python train.py --model="image denoising model" --crop_scale_min=1 --loss="l1" --arch="convnext" --kernel_size=7 --init="kaiming_normal" --batch_size=32 --epochs=2.5 --lr_schedule="cosine"
Rows from block 4 of a small image denoising model, named by matrix and row number. Rows with one number belong to one neuron. Each number is 200 + 30 x the weight over its row's rms, rounded and kept within 0 to 999. All counts start at 0. After the name is the row's rms in percent of the matrix's.
After each neuron's rows are labels from the 100 images, of 14976, where the neuron reaches its largest size: "strongest on" is what is common among them; "patch colour" is the nearest of a few named colours to the mean colour under the peak. Only what is clearly more common there than usual is listed. The data: fractals drawn by 1,000 iterated function systems, in grey.
# gate: MLP gate (model.blocks.4.mlp.gate.weight, 576x192), inputs 0-95
# fc1: MLP up (model.blocks.4.mlp.fc1.weight, 576x192), inputs 0-95
# fc2: MLP down (model.blocks.4.mlp.fc2.weight, 192x576, transposed), outputs 0-95

gate.198,058,229,244,254,218,184,187,212,205,225,198,155,206,229,154,224,180,193,181,201,197,174,205,229,202,164,210,221,182,244,192,227,218,207,239,206,221,276,220,193,187,116,217,229,183,212,168,189,146,241,177,206,203,272,198,215,144,250,221,227,202,238,191,202,226,190,184,183,243,191,160,179,200,140,208,244,243,271,182,179,236,212,224,229,203,198,214,139,187,186,180,195,180,161,169,220,170
fc1.198,062,168,198,203,228,175,242,198,164,240,209,215,188,207,208,142,205,234,193,129,240,231,211,201,201,197,212,113,148,153,227,220,194,222,155,161,195,254,197,186,183,211,224,206,230,210,172,227,231,177,195,205,207,204,220,194,184,225,272,131,204,200,188,154,151,182,209,213,181,216,214,200,216,264,258,279,212,201,205,269,207,197,255,212,176,199,184,189,173,189,169,190,223,215,215,181,252
fc2.198,064,179,205,217,181,183,215,217,203,231,176,121,187,189,177,190,173,177,243,221,184,166,201,116,184,194,169,245,215,199,271,153,161,221,209,258,217,233,224,190,226,206,198,243,199,239,163,194,178,230,197,166,181,184,210,196,194,171,213,132,202,154,173,201,224,190,186,165,200,241,191,183,233,230,247,175,190,197,247,203,169,178,159,222,219,214,196,176,175,200,223,192,243,155,222,182,195
strongest on: dense
patch colour: grey

gate.501,123,249,197,199,206,209,171,238,191,237,198,179,252,157,240,237,182,201,211,188,128,199,226,201,196,208,154,244,196,203,183,220,210,242,147,201,182,190,192,226,239,224,202,204,243,220,182,244,249,219,210,187,200,204,214,212,169,202,207,263,204,247,175,251,221,208,199,228,163,189,226,216,186,210,224,218,177,246,224,171,230,248,217,192,181,178,170,191,222,198,178,178,172,204,212,213,163
fc1.501,120,213,100,199,201,173,252,145,215,207,212,259,173,232,249,205,192,207,212,224,190,200,200,158,185,204,194,206,190,143,189,212,223,184,188,260,245,219,233,214,186,187,171,149,220,227,148,232,187,148,206,278,245,229,212,210,202,172,227,219,200,190,211,195,191,233,237,245,246,217,188,217,193,221,202,177,167,201,245,155,196,241,213,156,155,252,195,295,246,197,226,249,178,224,215,212,247
fc2.501,137,134,201,228,194,233,187,175,190,187,220,181,231,266,175,189,248,192,225,174,189,177,217,170,208,206,170,205,190,189,190,200,209,237,221,160,210,266,184,210,191,173,238,214,196,166,171,242,220,153,213,189,238,175,245,234,223,245,185,183,222,193,190,296,183,215,215,192,217,184,167,207,197,169,187,156,223,180,148,182,205,213,228,215,204,243,159,249,190,157,185,200,217,227,208,188,232
strongest on: dark on light
patch colour: grey

gate.69,085,180,239,164,163,186,191,206,209,195,165,233,205,191,170,219,230,232,188,176,191,180,216,185,201,211,166,126,230,155,211,238,222,192,161,205,205,183,162,197,202,209,131,218,145,198,279,149,151,153,232,204,191,228,177,247,174,196,191,250,188,170,222,216,144,167,183,203,200,216,215,212,198,161,195,199,233,201,184,213,188,206,203,147,209,155,177,266,219,179,206,189,139,198,199,229,209
fc1.69,091,213,203,236,226,181,227,131,185,197,215,219,206,184,205,209,153,264,151,179,163,228,175,251,209,243,239,188,188,215,165,178,202,190,204,230,213,187,212,189,180,152,180,201,191,231,198,204,223,239,176,212,184,218,205,195,253,228,190,180,218,232,170,147,129,134,208,154,174,182,193,213,192,190,129,192,173,212,186,234,178,208,153,191,179,212,187,206,204,185,207,221,209,217,231,200,152
fc2.69,091,255,203,146,204,209,214,209,256,190,188,144,219,195,203,180,190,165,230,176,263,190,220,193,200,211,189,151,153,201,162,197,206,184,164,233,188,211,221,186,179,167,132,211,205,204,220,189,207,209,154,224,176,226,185,185,184,225,207,210,216,234,203,314,160,159,246,223,208,217,200,174,172,237,176,157,274,278,136,241,199,200,200,184,186,245,209,218,220,211,228,191,131,237,150,212,246
strongest on: dense
patch colour: white; grey

gate.540,140,180,252,163,235,218,147,253,215,181,219,199,176,122,157,202,223,215,204,166,147,228,198,204,116,227,224,230,223,196,211,178,201,232,219,196,196,224,233,165,190,254,201,226,218,160,229,232,180,205,241,221,217,258,191,228,200,198,187,226,191,194,166,138,231,192,207,171,251,229,216,196,202,207,200,215,188,225,219,241,198,159,211,214,195,182,190,207,199,171,173,211,198,225,204,284,183
fc1.540,118,156,173,203,164,194,213,220,198,183,184,257,191,180,164,188,80,174,192,184,223,204,212,206,190,199,201,207,206,209,230,208,217,66,215,165,199,192,185,240,181,213,205,190,188,205,176,182,190,236,218,182,232,181,216,205,191,193,189,171,212,212,220,194,188,196,194,218,224,204,189,184,202,209,187,187,233,181,278,228,206,211,229,180,221,219,209,204,209,229,177,214,131,196,229,176,222
fc2.540,116,172,164,198,177,186,205,228,184,193,197,200,163,225,220,209,378,298,177,226,190,220,228,212,224,229,210,188,198,208,208,207,182,45,187,234,182,204,230,228,196,200,200,194,209,215,231,178,198,223,157,214,235,189,173,192,222,184,232,194,206,175,189,205,205,223,203,194,220,185,184,215,243,191,208,221,217,199,144,201,190,215,215,188,203,200,242,249,227,171,186,204,194,238,176,194,185
strongest on: dark on light; dense
patch colour: grey

gate.329,109,214,170,206,227,155,163,219,192,149,166,207,251,226,155,161,231,155,189,180,144,252,149,182,204,207,216,179,186,207,160,270,214,260,160,160,204,224,126,228,198,158,191,220,176,218,225,212,214,223,166,150,180,209,172,163,198,180,220,160,233,203,164,211,246,165,174,201,251,169,208,228,227,188,204,220,226,222,208,239,182,161,207,219,186,193,193,249,220,169,175,192,139,208,175,199,187
fc1.329,104,131,168,194,197,242,214,223,198,187,196,202,222,193,186,188,194,208,222,174,196,186,228,153,187,176,160,197,250,216,208,184,186,167,234,237,188,169,215,177,192,220,242,192,156,204,238,199,183,231,214,187,195,185,182,233,195,191,183,189,185,217,216,218,229,232,229,178,171,194,167,180,209,197,210,161,271,212,150,191,258,166,199,169,247,184,202,199,203,201,205,217,254,173,149,197,185
fc2.329,118,192,194,198,209,213,200,188,199,197,178,189,183,136,213,213,190,276,194,176,180,200,182,214,183,198,172,208,170,172,148,163,179,236,214,190,196,223,234,211,184,165,252,221,221,179,193,202,189,188,227,194,202,151,233,190,246,220,200,251,213,201,226,181,177,264,216,197,196,216,183,217,221,240,143,217,253,175,132,148,218,186,207,240,219,225,184,162,190,215,200,221,224,170,206,189,213
strongest on: dark on light; dense
patch colour: grey

gate.496,101,262,227,158,241,184,224,217,185,208,164,200,216,206,182,169,241,270,195,232,223,172,158,227,180,210,201,195,199,258,217,206,252,201,212,182,204,217,189,176,194,178,224,237,197,186,204,190,182,221,226,181,162,220,210,150,136,198,128,218,190,126,221,132,165,222,186,236,197,222,182,238,211,205,190,194,223,222,219,239,190,200,154,188,133,165,202,199,177,236,186,174,181,208,209,234,244
fc1.496,109,152,214,214,242,172,210,216,202,199,196,223,205,160,161,224,183,243,214,150,129,194,203,164,205,222,239,168,218,172,179,193,197,178,192,228,218,271,201,152,153,181,161,168,186,163,242,169,182,178,187,185,199,199,248,186,226,174,217,197,202,183,199,202,142,181,148,227,174,200,215,205,201,164,182,241,196,195,130,216,169,163,195,177,237,221,195,232,234,223,219,215,239,191,230,213,192
fc2.496,096,133,197,173,191,154,178,190,189,177,172,206,161,221,200,185,211,70,140,148,192,187,222,184,177,177,202,152,150,188,189,210,212,185,220,143,211,164,195,189,216,182,167,235,206,172,188,214,192,201,198,188,159,264,127,188,152,258,156,220,163,201,234,220,201,230,199,182,173,184,169,196,179,216,228,192,182,175,226,214,200,195,197,211,200,193,186,148,195,183,186,188,165,165,188,213,205
strongest on: dense
patch colour: grey

gate.193,116,141,180,237,237,188,168,228,230,157,255,169,209,187,205,198,200,219,199,230,198,229,195,183,195,200,217,205,199,190,217,203,209,247,239,192,168,113,249,169,260,230,222,197,183,179,174,256,216,231,213,245,208,218,188,219,235,242,230,199,201,215,183,170,253,187,194,190,214,192,189,215,186,256,192,300,178,206,254,197,214,212,195,236,187,202,166,200,176,197,169,183,222,208,210,213,214
fc1.193,124,192,201,239,206,211,242,141,208,210,176,209,163,170,217,195,219,235,176,199,183,186,176,175,169,199,150,183,122,176,225,217,169,199,101,131,223,202,203,227,213,187,166,198,201,202,257,220,215,158,215,228,206,224,213,195,215,178,226,202,177,215,160,180,196,250,224,168,250,215,222,224,218,254,235,182,183,157,176,175,149,210,204,256,156,251,240,245,260,219,197,203,239,201,210,204,178
fc2.193,127,181,236,155,201,263,177,189,207,190,172,194,182,183,177,193,165,51,198,147,207,158,211,211,189,189,211,195,241,195,147,193,184,230,176,225,196,197,250,207,235,191,163,184,249,193,179,216,202,239,207,194,189,196,210,199,207,172,232,213,203,204,225,175,233,182,228,226,182,184,171,196,185,150,200,148,252,186,149,194,186,214,204,210,242,194,203,250,210,187,220,195,213,209,191,198,216
strongest on: dense
patch colour: black

gate.415,173,199,234,181,195,202,208,220,216,193,170,274,181,201,189,218,154,206,227,195,230,161,194,159,201,181,227,135,197,176,247,183,152,187,202,184,212,212,213,201,240,165,223,240,154,222,186,159,143,201,183,207,151,163,164,255,147,197,168,201,225,233,195,216,163,182,177,160,252,215,231,208,152,253,206,201,230,232,219,190,172,183,155,267,227,193,215,208,200,246,246,203,213,164,237,223,133
fc1.415,129,206,138,207,186,200,190,251,166,210,148,114,224,205,133,209,220,177,198,144,295,234,186,318,204,174,200,245,210,191,193,200,190,189,214,247,231,224,229,230,212,239,218,196,168,181,181,250,257,202,188,179,188,215,199,206,212,199,209,218,196,207,197,163,199,180,216,189,209,195,212,171,175,208,176,189,188,164,212,183,230,237,238,184,233,301,185,176,191,195,184,190,170,216,215,188,238
fc2.415,140,218,186,174,174,256,186,201,209,215,164,249,194,200,225,194,191,183,171,245,172,195,194,193,183,154,190,197,215,150,183,162,244,259,159,222,244,188,213,154,234,239,199,200,292,237,210,152,240,201,213,185,236,216,200,192,175,153,216,189,185,197,164,212,204,189,186,224,220,207,205,231,260,204,190,292,199,203,200,246,167,181,190,235,179,218,218,208,253,252,195,235,244,214,238,190,196
strongest on: dense
patch colour: white